From a checkpoint of a small image classifier: norm rmsnorm, batches of 128.
Rows from block 3 of a small image classifier, named by matrix and row number. Rows with one number belong to one neuron. Each number is 128 + 32 x the weight over its row's rms, rounded and kept within 0 to 255. All counts start at 0.
After each neuron's rows are labels from the 100 images, of 14976, where the neuron reaches its highest value: "responds to" is what is common among them. Only what is clearly more common there than usual is listed. The data: procedural textures in two colours, tilted and lit.
# fc1: MLP up (model.blocks.3.mlp.fc1.weight, 640x160), inputs 0-79
# fc2: MLP down (model.blocks.3.mlp.fc2.weight, 160x640, transposed), outputs 0-79

fc1.93 [149 146  92 111 107 210 157 135 106  90 146 106 120 135 135 156 117  91 131 186 112 188 118 142 150 159 119 170 172 181 124 138 109  77 119 171 135  85 138 173 100 106  92  95 135 148 203 112 175 119  77 127 173 138  77 118  94  77 142 106 147 149 161 157 121 112  74 124  88 136  94 132 130 117 134 121 111 148 111 118]
fc2.93 [ 68 130 135  89 110  87  87 110 121 121 182 199 127 159 107  94  78 138 155 126 111  97 150 120  94 106 167  89 120 102 108  78 181 109 108 105 157 105 136 100 142 132 177 125 103  92  72 149 128 156 121 143  80 117 185  88 139 117  73 141 138 142 113  96 153 119 189  95 163 115 146 137  95 168  98 167 119 120 106 118]
responds to: honeycomb

fc1.515 [177 128 158 103 134 136 123 166 184 164  77  95  91 145 169 202 115  70 103 119  95 138 123  88 133 162 132 107 113 220 156 186  88 121 145 162 188  87 132 140 135 124 177 125 141 119 142 137 107 164 109 192 118  73 111 142  46  85 159  97 103 127 128 154 165 152  73 154 134 139 131 141  57 151 150 121  82 138 118  89]
fc2.515 [136 102 134 157 117 150 159 157 112 127 216 160 145  51 108 121 138  88 134 115  78 131 121 184 171 158 121 145  96  31 159 152 168 156 104 124 167 104 120 166 106  77  86 159 156 160 110  97 130 111 131 154 101 128 137 127 169 152  83 202  30 123 107  95  83 128  94 150  70 122  78 134 110 141  80 162 121 138 160  67]
responds to: pattern colour: brown

fc1.76 [ 87 159  84  93 129 190 124 145 125  78 146  75 132 118  77  92 106 205 136 140 141 172 124 109 124 166 139 110 182 102 129 204 206 118  91 125 120 116 130 121 157  66 119  85 107  76 169 120  99  95 145 178  85 134  83 124 136  98 193 128 131 165 143  83 101 130 124 158 129  70 188  87 150 144 148 180  80 181 151 152]
fc2.76 [ 81  75 145 123 154  69 102 149 162 167 134 127 103 117 137 152 146 133 122 154 141 128 107 147  54 111 147 131  98 147 151 113 103 154 174 175 166  95 135 175  90 156 162 177 137 198  67 145 164 192 157  91 148 124 116 148  73 118 113 140 163 164 103  86 133 154 176  69 142 107  92 126 113 103  82  80 109  73 137 106]
responds to: pattern colour: orange

fc1.302 [117 192 169  77 141 121 123 142  88 100 133 109 139 104  85 147 180 179 110 155  99  90 156 157 124 131  65 126  95 160 100 158 112 106 157  47 174 169 114 179  92 133  55 119 101  98 100  86 114 158 160 116 181 160 184 130 108 145 133  90 115 148  63  99 137 147 122  93 131 117 189 124 151  86 142  38 140 183 102 127]
fc2.302 [ 39 122 111 107 134 126 123  65 124 126 120 166 179 179 200 155 124  47 110 121 179 115  76 154 118 151 172 110  64 111 121  97 156 155 160 121 157  52 137 167 138  96 137 134 172 127 168 159 124 105 100 146 124 120 129 109 127 113 160 160 125 141 202  94  92 112  96 100 141 147  92  75  88 164  75 173 133  94 175 132]
responds to: pattern colour: orange

fc1.309 [ 45 136  75 162  85 141 128 116 112  98 115 119 102 106 120 108  98 177 113 173 135 135 108 107 124  87 150 136 136 161  67 100 120  94 164 160 103 201 149 168 108 136 122  80  99  94 191 131 141 155 113  25 169 141 129 130 104  60 147 144 176 110  84 139 151 121 110  80 141  99 167 171 106 150  63  75 148 128 186 135]
fc2.309 [125 170 171  69 120  72  72 108 118 144 107  99 192 112 130  98 118 197 141 125 101  69 119 170  93 134 135 110 115 102 168  98 158  87 149  89 152 120  85 148 127 106 115 181 136 193  92  83 150  99 166 178  98 107 135 129 150 157 100 167 118 129 139 111 135 107  83  72 116  73 122 135  72 124 121 171 106 149  61 162]
responds to: bubbly

fc1.628 [131 134 104 109  85 137 174 147 110  95 105  56 184 134  92 183 166 113 143  80 152 136 106  80  75 107 178  93  99 120  86 150 110 150 146 161  79 133 135 165 143 137 157 132  89 132 138  98 133 123 172 126 183 103 211  69 104 191 134  78 146 116 127 153 111 141 112  74 162 147 192 112 164 173 116 101 177  98 117  75]
fc2.628 [119 103 127  96 178 156 129 103 160 187 102 123 113  95 209  95 116 131 153 146 126  82 140 120 170 115  80 143 120  61 166 107 176 110  96 115 130 133  61  99 143 148  70 134 164 151  68 110 115 134  82 150  85 133 105 158 126  76 109 119  92 148 118 100 121 124 164 200 124  82  96 182 109  88 124 118 138  92  87 172]
responds to: cloudy

fc1.420 [113 145 117 192 159 150  66  96 149 116  95  84  11 170 131  68  67 143 100  39 133 131 148 112  73  86 135 106 105  88 142 141 107 133  99 116 152 115 181 134 100  93 115 132 112 100 173 155 135 145 129 108 143  68 140 160 158 123 157 116 111  81  71 119 111 192 153 128 183 144 135 156 147 151 152 144  98 177 195 119]
fc2.420 [101 139 126 101 118  79 141 155 119 123 131 173 138  78 155  71  98 183 110 167 106  78 132 179 159 118 131 122 125 103 126 106 157 156 170 186 126 146  77  93 100 133 131 107  96 147 133 180 103  88  83 119  80 137 145 110 120  79 125 144 165 134 194 101 143 138 104 147 116 100 113 164 101 134  92 133 155 144 112 186]
responds to: bubbly

fc1.612 [167 109  62 148 152 131  98 105 125 141 138 136 149 118 117 113 164 146 192 127 116 184 131 152  70  90 171 113 183 119 105 134 100 130 111  98 122 111  85 141 151 122 167 157 137 107  96 130 176 103 123 125 151 128 123 168 140 120 128 104 137 137  75 120 110  91 132 114 146 143 132 127 209 165 148 194 106 144  95 187]
fc2.612 [129 174 197 101 160 111 160 132 138  97 123 143 160  99 137 131 125 119 102 180 165 105 149 131 126 164 150 146 107 129 145 111 165 127 102 122  98 156  96 157 138 170 144  73 148 116 154 142  83 158 141 135 170 208 103 102 100 225 129 149 123 143 123 114 133 110 169 143 159 139 113 179 108  61  74  63 155 115 128 115]
responds to: black; pink; ground colour: black; pattern colour: pink

fc1.350 [ 91 158 118 176 122 145 123 105 212  92 112  70 207 139 124  98  95 100 117 160 126 123 118 148  76 144 117 150 130 163 168 157 108  84 127  82 114 142 148  62 173 147 145 126 118 104  55 133  94 145 127 148 129  65 122 182 134 117 133 160 148 114 135 118 175 152 147  94 157 162 156 135 130 110 113 148  74 134 118 156]
fc2.350 [166 135 102 138 132 134 136 135 121 110  42 152 115 150 131 147 153 139  60 144 216 137 109 142  64  63 140 188 104 134 102 115 136 167 181  76 128  92 105 179 124 122  95  78  94  92 156 120 154 149 148 127 145 105  73 164 149 162 143 137 149 136  92 161 103  92 164 145 119 140 127 108 176  79 187 119  72 123 120 117]
responds to: pattern colour: brown

fc1.129 [ 93 104 131 154 140 128 135 123 147 147  64 183 114 198 115  87 115 118  72  97 191 103  89  97  95 110 172 158 138 117 102 158 101 134 162 148 161 127 175 133 111 122  73  93  72 108 170 179 171 171 108 103 134 123 115 162 140 132 154 120 184 140 108 105 147 111 143  77 185 118 152 148 139 105 113 140 118 179 157 174]
fc2.129 [107 131 131 171 133 143  99 103 137 150 156 159 161  88 103  99 108 139 158 140  85  91 114 186 173 113 121  94 150  62 135  68 174 141 157  89 163 161 124  91  86 133 123 142 109 202  65 132 141  61 136 177 107 134 144 124 181 136 108 163 109 130 148 132  47 141 131  99  97 148 132 137 127 163 149 142 102 160 117 176]
responds to: bubbly

fc1.31 [116 173 184 132 123 135 135 150 138 129 138 127 143 172 166  74 114 147 154 103 136  70 128 161 168 112 159 125  87 116  55  44 171  39 173  79 126 128 123 128 108 128 125 200 112 159 133 142 109 157 100 104 180 151 170 130 154 164  97  92 168 146 120 102  97  96 140 101 151 135 141 117 165 107 100 166 112 171 140 144]
fc2.31 [131  70  76 139 107 141 115 166  72 140 153 126  80 122  74 110 123  90 108 131 126 168 101 104 112 137 126 137 161 174 122 161  98 165 125  79 148 114 187 139 142  26 109 191 104 128  65 170 131 122 158 142 124  77 168 151 127  87  80 130  75 132 114 169 118 139  71  89 111 113  71 133  61 121 104 154 153 165 157  97]
responds to: coarse scale; dotted

fc1.7 [ 65 134  67 123 107 125 135 145 185  91  75 109 124  98 114 107 188  87 155 162  95  85 110 150 101 139 122 160 130 120 116 159  74  96 118 113 133  86 194  64 174 135 127  95 136 140 118 112 150 157 127 116 138  89 161 147  88 140 144  92 160 123 136 107 160 130 148 113 127 147 116 152  84 156  59 123 109  87  93 190]
fc2.7 [143 151 119 200 164 143 121 109  87 186 136 129 138 111 130 131 120 164 101 163 144 142 154  82 102 125 126 125 161 127 139  46 172 160 130 177  84 154 142 165 124 114  72  67 131 131 150 176 161 121 120 166 117 131 152  66 171 143  92 163  92  65 118 117 114 152 144 115 190  84  76 130 130  97 225  98  48  95 154 117]
responds to: crumpled

fc1.222 [155  90 135 113  90 135 139 123  82 105 157 119  78 112 124 163 151 160 162 144 132 113 192 104 142 131  94 153 165 162 146 179 165 131  78 183 160  66 112 181 110 132 173 111 119 123 161 108 182 152  98 105 129 197 182 104 148 156 151 127 147 102 117 156 130 102 140 113 140  99  83 162 179 141  90 106 123 142  97 160]
fc2.222 [111 146 143 119 121  67  84 141 125 184 130  92 144 150 180 122  74 121 139 103 126 138 125 159 200 171 159 103 124 160  93 140 123 135  76 157  71 145 117 102  81  99 169 185 139 108 150 182 125 177 119  77  98 131 143 155  96  77 115 147 110 114 186  54 121 152 149  96 153 114 130 158  92 151 119 185 157 133 175 162]
responds to: ground colour: orange

fc1.407 [ 89 179 111 168  98 150 125  81 167 196  96 105 124 140  86 115 115 112 142 106 125 108 163 133 140 134 196  95  90 161 123 128 137  96 179 128 116 162 133 133 143  95 126 127 115 177 135 102 146 146 120  78 141 162 212 166 132 113 155 139 100 116  94 156  92 127 144  86 162 109 103 132 140 150  63  86 137 135 133 119]
fc2.407 [109 160 134 168 137 103 110 118  81 104 107 106 121 150 141 120 153 163 123 159 127 115 141  80 110  52  95 165 139  96 137 136 110 133  90  76 181 130 131 142 149 185 116  92 110 157 122 126  89 106 115 167  82  85 114 156 123 179 139 119 186 107 172 152  85 117 118 149 124 193 151  98 145 110 146 145 130 131 123 114]
responds to: crumpled

fc1.382 [107 162 116 120 145 111 148 124 145 156  88 131 113 139 180  97 110 147 115 170  89 157  92 116  80 201 108 109 113 171 137 150 102 147 173 142 151  96 104 185 160 103 207 110 138 120 100  95 173 125 107  49 103 138 104 123 113 110 128 139 117  78 153  58 152 135  98 101 175 128 148 114 137  70 136 136 133 183 132 104]
fc2.382 [116 153 113 111 137 118 130 127 160 100 157 114 199 114  51 143 149 152 122 132 180  75 111 133 153  83  82 132 163 107 138  61 155 115 143 155 104 137 164 111 172 100 104 157 125 102 150 128 134 139 123 141 154  84 183 139 150 111  94  85 169 172  73 197 102 132 109 123 162 149 146 106 127 129 112  92 107  72 109 142]
responds to: pattern colour: teal; pattern colour: green

fc1.575 [ 91 183 115 158 113 129 206 128 172 133 130 133 166  99 126 122 129 104 112  79  93 140 116 121  87 110 150  93  85 120 110 150  91 120 131  41 126 178 135 119 166  61 114 150  98  97 111 140 101 114 181 130  86  77 150 168 161 174  94 141  19  95  99 113  65 165  86 131 174 121 143 184 144 129 120 127 162 126 112 102]
fc2.575 [100 125 119 119 114 148  70  94  84  93 147 178 127 180 125 129 144 126 165 161 157 122 118 121 151 141 150 184 152 149 104 110 165  86 116 202 125  49 133 112  84 153 178 124 186 157 147 127 175 165 120 137 107 165  78  66  93  83 102 133 203 121 184 141 132  75 183  90 114 144  56  88  95 164 137 159 137  76 129 112]
responds to: honeycomb

fc1.370 [114 181 116 106  81 142  96 152 128 147 134 182 137 127  52 139  88  86  76 144  87 164 116  60 111  97 152 162 131 161 117 142 123 131  78 121 168 132 117 180  88 152 125  97 115  93 117  89  97 123  67 124 132 138  96 146 149 143 149 113 117 147  95 140 151 168 120  90 119 158 146 141 111 157  71 127  68 107 142 158]
fc2.370 [100  94 181  93 128 125 141 105 118 157 153 119 101 125 183 126 103 190 165 149 114  81 183 176 120 178 100  94  84 117  85 119 170 104 194  86 155 121 118 114 158 120 110 122 168 159 122 121  88 171 120 168 136 125 126 145 130  60 152 105 152 166 103 134 176 116  98 134 157 101 152 113 118 138 146 159 126 123  87  94]
responds to: cloudy

fc1.446 [123 192 134 142 108 169  94  73 147 216  79  91 108 182  96  96 145  85 164 122 134 136 181 163 165 129 116  92 109 148 118 123 141 185 210 137  94 120  79 164 108  80 157 174 141 167 136 106 152 155 144  83 126 124 152 129  88 144 140 162 105 130 126 130 108 142 105  96 169  95 166 138 134 170  79 123 133 124 161  98]
fc2.446 [107 168 149 157 118 126 182 174 125  56 214 195 162  97 126 176 130 134 184 132 137 104  87  74 110  69  83 137 110  83 150 138 119  95  72  82 175 140 138  90 148 169 148 103 126 122  80 104 127 130 144 147 131  85 129 165 162 163 105  88 156 105 130 165  89 121 142 112  96 162 130 136 107 111 134 162 101 185 121 184]
responds to: crumpled

fc1.23 [102 131 118 108 119 109 109 151 124 134 114 124 112 171 150 202 134 177 120 132 120 165  85  73 146 132 161 137 156 150  89 147 117 165  73 138 120 156  97 129 143 123 168  86 140 113 140 135 121 123 168  42 142 133 149 115 125 144 166 139 154 120 130  96 139 136 122 106 167 153 125 170 144 131 121 185 144 140 130 106]
fc2.23 [187 177 162 179 189 150 141 144 104  99 160  92 161 167 107 153 130 103  71 157 166 138 139 112 120 102  97 162 130 165 142 149 150 130 132 182 117  81 166 133  91  88  68 147 139 116 128 129  98 104 122  68 108 125  66 171 147 143  75 114 129 112  95 112 142 148 109 137 129  83 111  77 162  98  98 159  82 141 127 104]
responds to: coarse scale

fc1.135 [108 128  91 155 112 177 161 112 135 194 111  91  79 146 140 121  67 144 139 121 102 138 119  96 104 116 166 108 177 193 149 113 108 125 119 129  92 134 163 116 109 142 124  67 128  98 154 170 126 140  83 134 164  71 151 137 132 189 135  78 149  57 101 109 169 156 114 153 105 115 145 143 139 132 107 104 115 121 224 159]
fc2.135 [ 96 119 184 134  80  90  59 108 115  93 115 143 128  79 106  99 184 100  87 173 125 136 188 134 122 151 112 102  56  56  86 121 184 162 129 177 120  99  83 154 127 140 127 152 109 162 124 107 135 125 135 120  67 151 150  89 146 100 136 179 142 170 110  98 154  57 111  76 171 123 139 109  89 170 106 147 133 148  82 128]
responds to: pattern colour: brown

fc1.319 [135 123 167 133 152 137  76 166 179  89 148 114 102  81 162 124  88 129 111 103 135 185 106 104  78 185 151 129 186 155 163  89 118  95 125 137 142 117 114 121 124 124  84  70 121 110 163  75  92 135 160 232 108 118 130  81 191 126 171 154 144  95 145 104 138  97 129 116 105 154 130  99 129 145  77 173 117 154 114 143]
fc2.319 [ 87 166  83 101 122 178 176 126 118 170  60 186  84  94 120 140 145 126 123 128 110 100  97 133 145 138 114  84 103 119 162 136 201 177 110 121 130 147 153 142 188 177 130 148 115 132 113 145 149  72  98  69 158 173 132 176 123 142 159 152 129 187 131 141  88 151 151 154 164 125 107 160 146 130 200 137 142 124 146  65]
responds to: pattern colour: orange; ground colour: blue

fc1.27 [154 113  89  90 138 176 150  67 123 107  91 134 112 159 144 143  87 127 148 111 119 120 132 134 143  83  64 118 123  55 171 151 117 115  77 159 176 112 115 130 101 131 149 116 145 138  79 148 101 110 128  73  91  92 135 175 204 168  75 129 172  92 140 166 177 188 128 182 155 119 156  76 112 140 123 166 117 107 115 135]
fc2.27 [ 87 147 131 125 140 113 162 129 133 156 131 108 109 111  81 100 185 158 172 105 128  97 154 154  81 141 134  89 136 127 165 108 153 132 136 162 112 105 135 108 101 150 116 107 108 145 199  62 146 180 168  92 138 154 115  80 139  21 146 121 131 148 120 114 146  61 179 119 121 123 106 114 147 148 118 134 134  93 121 159]
responds to: black; pink

fc1.629 [107 160 102 105  90  63 133 116 119 124 107 153  94 126 136 121 147 178 161 126 133 137 122 102  96  55 140 122  91  90 136 124 159  85 183 111  77 125 111 116 162 129 129 178 122 106 113 194 111 170 149  58  93 153 176 115 210 173 103 154 101 126 124 105  99 166 164 132 157 166 117 133 150 111 107 144 135 103  73 149]
fc2.629 [ 96 137 114 133 120 178 129 147  73 137 179 158 100 171 113 156 112  87 188 166 102 104 137 131  92 163 164 130 117 158 125  67 139 162  94 118 162 122 163 142  92  97 167 128 132 121 135 101 147  99 123 143 145 139 163 112  65 120 119 124 103 185 120 115 135 150 118  92  87  85  73  64  63 183 126 179  96 126 164 126]
responds to: honeycomb

fc1.579 [119 118 135  89 154 126 147 125 163 137 118 161 161 193 106 151 149  44 101 105 170 116 142 117 139 159  90 114 112 137 136 166 126 207 132  58 218  92 105 119  96 119 131 152 190 155 126  96 174 109 160 182 110 160 160 151  87 138 128  93 130 172 166 100  99 211 119 149 150 160 102  97 177 116 122 126 113 137  91 145]
fc2.579 [130 133 175 121 108  93  78 183 129 147 113 135 135 112 126  94 152 100 129 134 140 144 108 215 125 196 118 126  97  74 116 147 169  97 167 152 159 146 108 182 123  90 187 165 114 150  70 123 131 160 155 124 106 155 112 136 175 123 102 214 107 131 128 108 148 174 122  76 108  58 129 159 106 126 117 139  70 141 101 128]
responds to: coarse scale; red; ground colour: red

fc1.406 [ 63 126  97 179 116 147 125 127 131 106 125 129  71 157 117  60  80 204 145  68 144  97 156 116  82  70 121  94 125 137 114  91 138  70 156 151 127 160 129 123 121 108 129  69 153  85 183 204 114 182 122  53 166 161 137 120 142  93 151 130 189  76 116 146 136 188 129 122 199 124 133 146 118 170  60 102 107 154 185 144]
fc2.406 [111 166 156 118 117  19 107 157 143 116 140 102 168  75 121  71 107 109 137 130 112 141 123 138  99 176 142 101 124  70 178  92 140 153 112 107 149 156 137 108 132  91 113 199 144 175 126 102 184 111 134 170  77 106 113 113 137 130 107 129  56 143 136  65  64 121 101  81  88 138 131 145  83 114 131 167 117 112 122 198]
responds to: bubbly

fc1.600 [ 92 149  77 119 130 164 160 121 121 116  99 190 106 143 115 128 120  55 182 142  99 132 162 137 131 130 232  98 192 117 142 133 154 133  31 132 129 109 172 128 151 125 146 191 146  85 101 135 173 125  57  84 144  80 160 140 116 137 129 110 129 120 203 124 107 183 142 173 105 130 119 153 133 196 156 194 101 120 153 138]
fc2.600 [140 108 157  71 126 118 108 161 118 121 104 119 162 129  86 120 139  95  59 158 159 117 139 117  84  93 142 175 120 146  81 109 177 169 187 117  70 151  90 143 106 127 155 116 109 162 165 121 102 154 171 158 114 170  95 102 140 105 157 141 102 125 143 111 137  74 152 100 133 155 119 155  80 140  85  86 146 138  75 168]
responds to: pattern colour: orange

fc1.352 [ 99 112 143 147 123 159 121  88 144  98 103 148 111 128 154 124  99 192 123  87 201 117 136 145 178 120 120 144 130 147  88  67 151 131 192 209 163 126  81  78  88 154 167  80 143 149 174 197  99 186 118  85 129 121 131 151 128  92 203 159 171 144  95  80  80 129 141  81 182 104 108 124  85 139  92 133  94 186 158 131]
fc2.352 [115 196 139 139 130  68 158 164 159 132 196  93 125  77 100  94  87 107 137 113 139 106 112 135 138 119 145 116 121  93 163 112 109 112  92  53 131 172  83 129 160 109 113 206 121 200 134  98 173  48 139 139 113 138 113 144 115 163 102  54  70 142 150 140 110 134 140 149 124 134 142 140 132 115 110 137 122 107 128 156]
responds to: bubbly

fc1.394 [108 139 121 160 124 165  94 118 118 173 171 148 107 123  23 116 161 166 106 143 145 134 100 136 109 109 182 133 106 182 151 149 148 110 215  91 138  93 123 139 177  96 108 110 114 167 129 127  94 137 125 146 112 182 100 103 133 116 165 135 137 119 167 118 136 137 138 105 112 132 129  90 220 128 159  81  87 148 140 155]
fc2.394 [155 115  42  88 173 159 151 132 110  80  93  80 126 131 173 154 168 170  92 183 136 162 106 128 100  84 124 114 164 100 134 137 123 160 100 144 123 120 155 192 113 100 165  69 145 107 137 152 143 106 106 106 116  92 106  80 150 164 146 191 115 131  93 105 151 157 170 179 167 119 127 169  90 118 192 155 115 132 175  75]
responds to: pattern colour: orange; pattern colour: red

fc1.506 [127  63 112 131  53 173 125  83 118 147 100 163 139 129  84 129 159 106 119 123 127 156 137 118 132 120 171 139  91 146 137 121 181 108 236  83 162  75 145 115 135  64 107  79 147 139 163 136 103 148 105 121 140 183 108  93 175  62 173 146 146 102 167 142 138 150 107 150  91  95 122  79 209 112 118 108 100 117 173 124]
fc2.506 [153 173 159 148 184 165 108  98 144 132 166  89 127 182 169 182 134 185 109 159 126 162  98 108 178 106  98  72 150 121 149 184 141 124 108 168  84  84 175 174 139  99 135 110 153 120 171 127 110 160 145  89 113  70  92 111 142 148  59 152 146 140  96 131 173 175 128 133 185 147 106 166  85 113 158 140 131 143 146  96]
responds to: green; pattern colour: green

fc1.524 [111 115  47 126 176 141 142 109 105 125 169 114 163 114  77  98 127 105 148 154 188 101 146 112 107 119 117 126 174 135 116 113 187 135 165 108 148 120 156  73 123 128  74 136 130  91 133 123 163 147 161 106 197 175 162 130 107 151 137 120 168 141 148  57 103 198 130 121 148 139 175  63 143 170 156 118 102 129 128 183]
fc2.524 [100 101 169 112 148 121  82 127 183 120 107 212 146 142 126 122 129 103  56 122  92 168 101  98 124 134 112 141 121 120 146 114 140 181 112 131 148 115 110 142 138 123 186 115 136 103 139  96 160 104  88 125 146 143 113 137 205 132 110 181  67  98  98  77 106  90 104 126  71 127 138 145 127  40 129 108 111  83 142 124]
responds to: coarse scale; red; ground colour: red

fc1.42 [128 149 152  99 139  97 126 138 114 120 156 105 106 134 118  94 115 155 146 121 129 185 171 174  29 128 140 117 168 137 138  86 126 149 109 111 140 120 134  89 148 123 111 180  87  84 144 108 116  99 112 115 106  59 178 114 106 141 187 145  99 128 199 149 144 161 113 100 155 135 152 157 101 143 151 102  88 169 151  82]
fc2.42 [ 95 145 123  73 132 137 139 167  99 139  56 110  97 146 124 141 140  84 131 179 138  71 155 119 168 115 131 144 137 156 120 146 139 178 174 101 119 161 134 156  96  75 141 104 151 130 129 120 121  90 114 173 120  87 110  81 109 110 148  93 166 126 132 152 136 140 145 128  72 128  77  91 100 120 105  80 153  75 110 159]
responds to: black; ground colour: black

fc1.224 [174 106 127 101 170 156 132 140 183  84 158 121 118 190  89 130 114  85 159 152 151 127 117 139 129 146 116  62 177 140 144 119  99 132 107  68 177 119  97 124 130 101 146 139 130 151  99 111 152  71 143 109 142 143 183 123 103 116 139 104 132 161 126  98 118 200 125 127 133 143 167 159 134 144 160 163 163 141 154  76]
fc2.224 [104  94 142 141  96 110 166 121  65  60 118 131  83  91 136 168 165 110  96 155 143 147 117 151 122 140  96 205  94  95 124 113 144 125 125 136 128  83 119 198 108 130 144 123  94 156 103 101 119 172  88  97 121 107  72  99 136 110  98 157 107 119 174 139 139 140 100 113  97  82  45  97 118 128 153  70  91 102 125 141]
responds to: coarse scale; pattern colour: teal; ground colour: red

fc1.458 [144 126 131 135 128 133 139  81 172 206  75 166  94 134 151 100 145 169 134 106  92 138 146 157 145  87 136 108 169 110 128 111 131 109 142 137 120 112 125 119 141  70  87 108 133 216 150 148  82 114 160  76 127  94 118 112 121 152  83 115 104 108 142 106 140 113 130 131 162  86 142 146 221 134 137 115  89 141 152 157]
fc2.458 [126 122 165 149 133 129  84 167 116 143 152 110 146 166  81 172 176 120 128 144 126 121  84 120  89 110  71 144 114 149 145 179 129 119 132 193 110  83 119 100 135 142 202 147 169  99 116 110 147 128 154 106 143 133 154 154 145 169 163 170 170 191 114 151 115 124 100 153 117 101 121 127 107  97 150 113 181 111 148 118]
responds to: pattern colour: orange

fc1.205 [114 168 118 129 145 108 130  97 131 118  42  95 135 127 195 119 151  94 101 144  90 113 188 117  98 114 142 139 144 189 119 152 100 133  98 116  99 121 156 125 159 119 146 111 129  85 113 135 150 107 141 120 142  78 161 164 121 158 106 120 162 152 128  83 143 166 135 114 161 163  91  39 142 115  95  86  71 123 144  80]
fc2.205 [158 136 120 132 149 147 115  95 126 136 151 189 117  95  77 148 125 188 117  86 141 181 152 102 175 106 168 183 165 109  67 141 141 113 138 160  61 152 101 116 108 156  58 122 126 131  95 146  69 161  99 145 106 169 104  96 187 102 153 121 162 120 129 147  74 123  74 197  97 125 102 170 146 150 111 175 131 152 149  73]
responds to: black; pattern colour: black; ground colour: black

fc1.343 [105 118 111 118 126 151 119  66 110  88  72  59 134 181 154 131 162 106 109 126  83 180 106  94 117 115 171 143 118 172  91  99 114 142 123 127  49  78 143 173 169 134 146  95  76 108 131 149 168  90 121 129 132 123 121 126 131 197 126  89 173 119 184  85 107 143 136 107 156 123 128  93 137 156 159 115 102 127 132  68]
fc2.343 [165 176 121 125 176 151 130 167 205 146 176 180 138  95 136 121  99 171 161 170 164 144 187 119 159 195 127  89 170 107 168 101 153 133  91 142 159 159  84  59 113 179 114 108 141 195 137 116  68 148 102 130  90 168 113  96 147  77 187 155  84 111 117 170 152 131 144 214 163 125 132 185 156 123 116 155 124 156 161 141]
responds to: pattern colour: brown

fc1.340 [103 151 145 121  79 170 133 104 113 171 137  61 133 193 153 109 173 120 128 111  87  73 101 130 115 137 127 119 126 157 167  93  81 160 132 150 117  89 125 136  95  96 156 161  84 123 117  76 134 132 100  82 127 131 180 140 168 162 152 197 111 128 146 126 185 150 164  61 142 113 129 123  85 108 143 200 119 159  94  88]
fc2.340 [127 149 137 153 126  83 137 121 128 139 137 138 140  84  84  82 106 200 159 125 188 136 117 118  91  82  55 143 104 124 109 112 181 130 102 121 140 182 138 144 143 179  84  93 161 144 195 166 137  99 115 227 127 131 136 118 128  98 126 110 139 120 109 102  83  77 108 140 145 120 174 130 127 158 139  61  89 137 137 183]
responds to: crumpled; grey; ground colour: grey

fc1.113 [171 101 112 107  96 133  79  91 147  68  77 109 101  76 179  60 136 104 142  87 118 137 129 120 103 171 181 175 200 130 111 111 155 144 131  31 128 119 122 165 165 140 142 124 117 181 122 143 122 168 148 124 133 109 123 139  87  67 173 115 134 101 138 105 130  96 158 157 171  80  97 134 139 161 159 115  72 137 129 164]
fc2.113 [ 93 117 102 120 118 152 208  96 138 128 146  96 133  73 106 131 100 213  95 127 161  89  94  87 109  94 147 142 103  94 137 101 102 141 168 151 152 164  93 104 154 186 134 106  88 122 114  71 111 124 140 152 188 160 130 123 122 149 176  96 157 102  86 168 115 141 141 110 104 121 199 146  98 180 154  57 141 148 134 134]
responds to: green; ground colour: green; ground colour: teal; pattern colour: pink

fc1.159 [ 66 147 202 184 122  59  84 150 106 118 162 112 126 156  59 137  90 142  90 145 159 140  81 114 120  87 149 192  98  82 100 143 111 144 170  91 144 148 126 108 164  70  97 137 128 129  86  58 125 155 137 174 153  81 149 130  90 161 161 147 154  81 111 143 152 123 137 140 156 163 137 158 137 140 144  96 100 124 152 140]
fc2.159 [205 122 107  28 117  97 141  83 139 129  75 122 158 121 215  92 127 128 104 102 112 128 101 162 157 130 159 126 162 156 150 157 129 144  60 131 100 159 139 165  83 180 143 125 130 115 195 177 128 129  87 127  99 180 125 127 126 119 136  93  93 120 121 116 132 106 127 127 120 146 142 159 133 123 100 124 152 105  27 127]
responds to: black; pink; green; pattern colour: black